config = dict(
    embed_dim=128,
    encoder_norm_position='pre',
    encoder_patch_size=[4, 4],
    text_encoder_width=128,
    text_encoder_activation='gelu',
    init='torch_default',
    epochs=24.0,
    lr_schedule='cosine',
)
Rows from block 3 of the text encoder of a small contrastive image-text model, named by matrix and row number. Rows with one number belong to one neuron. Each number is 200 + 40 x the weight over its row's rms, rounded and kept within 0 to 999. All counts start at 0. After the name is the row's rms in percent of the matrix's.
After each neuron's rows are labels from the 100 texts, of 14848, where the neuron reaches its highest value: "tokens" is the input token at the peak. Only what is clearly more common there than usual is listed. The data: rendered scenes of coloured solids on a plain floor. In brackets: how many of the 100, against the usual share in percent.
# fc1: MLP up (text_encoder.blocks.3.mlp.fc1.weight, 512x128), inputs 86-127
# fc2: MLP down (text_encoder.blocks.3.mlp.fc2.weight, 128x512, transposed), outputs 86-127

fc1.61,127,217,167,198,166,240,223,154,201,171,171,194,166,227,178,186,200,232,231,213,208,232,230,281,243,258,232,262,247,161,244,247,193,245,187,171,195,250,176,178,190,199,183
fc2.61,158,229,213,233,170,229,217,186,227,190,212,121,228,170,144,213,190,220,196,236,206,205,281,225,272,256,160,231,163,236,207,217,156,250,282,237,215,226,178,140,223,241,210
tokens: "n" (95 vs 3.9)

fc1.80,066,153,233,248,199,226,171,194,295,225,146,185,235,231,193,219,294,199,152,197,223,179,209,191,233,169,228,250,247,139,179,160,226,171,142,189,228,281,227,229,226,183,176
fc2.80,067,133,129,189,265,205,151,185,151,210,98,223,185,157,265,159,170,162,156,196,168,214,240,188,234,260,159,153,287,223,151,235,184,246,194,206,197,204,262,208,194,208,146
tokens: "r" (69 vs 4.7); "k" (18 vs 1.5)

fc1.312,137,190,172,222,131,140,219,307,195,190,193,247,210,150,199,160,177,148,227,194,229,196,183,201,188,140,204,251,216,228,176,160,190,224,257,214,252,216,239,252,126,149,267
fc2.312,141,164,239,166,153,141,210,285,276,162,217,230,212,262,179,222,206,202,251,234,175,218,257,169,206,183,197,213,192,164,207,223,219,181,244,190,302,209,168,205,181,227,233
tokens: "<end>" (26 vs 1.4); "n" (20 vs 3.9); "m" (15 vs 2.3); "l" (15 vs 6)

fc1.347,128,162,173,207,268,139,208,183,159,242,195,249,194,195,279,228,253,233,216,142,167,192,224,263,256,215,282,253,122,200,199,208,208,142,203,282,112,237,202,234,221,187,161
fc2.347,091,164,162,218,224,189,152,200,147,170,215,151,183,170,145,210,148,190,239,225,221,235,192,167,195,225,115,188,264,139,305,170,312,180,139,225,248,186,193,170,233,238,229
tokens: "<end>" (58 vs 1.4); "a" (29 vs 9.7); "l" (13 vs 6)

fc1.32,089,142,200,204,129,232,199,182,189,107,195,201,206,251,126,166,230,200,203,188,192,146,197,238,201,208,154,216,203,257,233,161,162,217,144,190,186,250,228,211,137,183,125
fc2.32,080,232,249,146,215,172,175,143,207,168,220,206,236,209,212,214,187,176,230,230,193,165,251,121,139,269,263,148,109,247,187,202,203,185,182,152,225,171,201,173,234,161,223
tokens: "n" (98 vs 3.9)

fc1.282,126,234,205,278,212,128,227,163,184,167,227,207,145,150,234,155,138,208,222,288,149,145,170,203,181,185,239,166,204,154,116,195,210,163,162,177,205,185,182,194,278,281,194
fc2.282,084,211,93,119,205,184,204,206,154,181,167,188,163,211,153,231,271,176,192,101,198,229,219,224,231,176,172,278,156,243,218,212,211,231,190,258,244,248,230,226,162,189,153
tokens: "<end>" (44 vs 1.4); "a" (29 vs 9.7); "s" (20 vs 3.1)

fc1.27,123,228,201,163,250,158,186,151,118,127,169,221,147,130,265,172,209,133,92,238,228,264,212,160,206,211,263,216,162,152,180,206,188,209,244,246,170,132,255,187,267,234,198
fc2.27,115,250,123,233,173,245,200,224,174,190,247,205,174,161,205,247,275,235,172,166,161,201,210,225,174,259,177,257,229,189,155,178,229,203,174,163,230,263,264,202,167,230,201
tokens: "<end>" (94 vs 1.4)

fc1.435,135,199,153,225,222,200,191,258,128,188,163,168,79,236,251,133,216,182,214,261,174,169,202,239,272,247,192,208,180,152,193,138,194,194,195,207,274,186,232,196,191,277,181
fc2.435,163,248,106,195,122,240,205,263,110,169,140,196,163,160,268,262,222,171,208,221,203,235,228,159,197,194,160,196,167,250,239,184,216,217,224,205,205,278,230,248,190,249,269
tokens: "<end>" (99 vs 1.4)

fc1.462,079,170,227,137,193,186,207,150,175,209,202,244,102,224,202,208,144,227,261,206,184,137,159,215,159,178,188,78,182,197,179,184,187,161,252,188,234,246,122,245,209,208,164
fc2.462,085,225,204,141,193,142,225,203,209,155,215,227,228,201,220,195,211,156,279,204,174,256,151,266,163,192,115,130,141,179,211,238,225,229,252,239,255,135,219,213,210,137,141
tokens: "r" (50 vs 4.7); "g" (21 vs 2.9); "m" (14 vs 2.3); "h" (10 vs 2)

fc1.351,088,212,206,194,148,237,196,215,183,195,177,240,267,205,202,214,218,174,185,217,245,215,169,255,201,233,201,270,320,213,236,217,145,201,205,224,138,143,191,224,151,195,198
fc2.351,098,178,236,219,186,176,162,217,166,162,213,152,292,186,193,216,180,206,249,187,157,241,198,236,165,118,179,216,183,232,237,203,214,196,218,206,85,209,212,240,143,247,214
tokens: "r" (46 vs 4.7); "n" (13 vs 3.9)

fc1.414,065,269,197,240,156,127,210,252,138,154,164,267,159,192,216,183,188,230,297,195,193,190,171,240,236,209,143,142,145,239,224,244,219,211,227,173,139,164,167,231,235,231,194
fc2.414,056,154,221,184,267,185,202,151,229,214,162,167,234,248,205,162,205,125,116,164,163,277,159,196,222,178,213,172,224,195,173,164,177,213,198,237,200,204,154,220,198,162,105
tokens: "r" (45 vs 4.7); "t" (33 vs 5.4); "c" (14 vs 4)

fc1.24,139,204,208,187,202,181,167,159,170,118,176,152,180,151,187,241,151,294,218,178,146,148,143,272,201,170,159,255,148,183,148,193,163,181,179,183,208,191,212,261,192,250,194
fc2.24,103,260,175,242,194,205,211,175,283,217,179,154,213,209,247,137,244,86,126,262,230,261,257,151,140,292,232,242,186,213,201,195,226,243,145,162,205,233,182,154,240,190,190
tokens: "<end>" (44 vs 1.4); "t" (41 vs 5.4)

fc1.474,147,167,192,174,181,183,210,171,184,139,237,190,169,185,145,188,229,184,222,228,191,197,250,192,159,259,201,125,225,204,126,172,219,249,164,203,203,157,217,187,195,221,157
fc2.474,125,204,167,181,137,251,190,278,178,230,229,234,175,188,276,258,201,141,178,201,208,189,172,159,205,224,194,234,176,231,137,197,196,163,240,159,262,267,274,171,212,199,226
tokens: "<end>" (62 vs 1.4); "h" (16 vs 2); "y" (12 vs 2.2)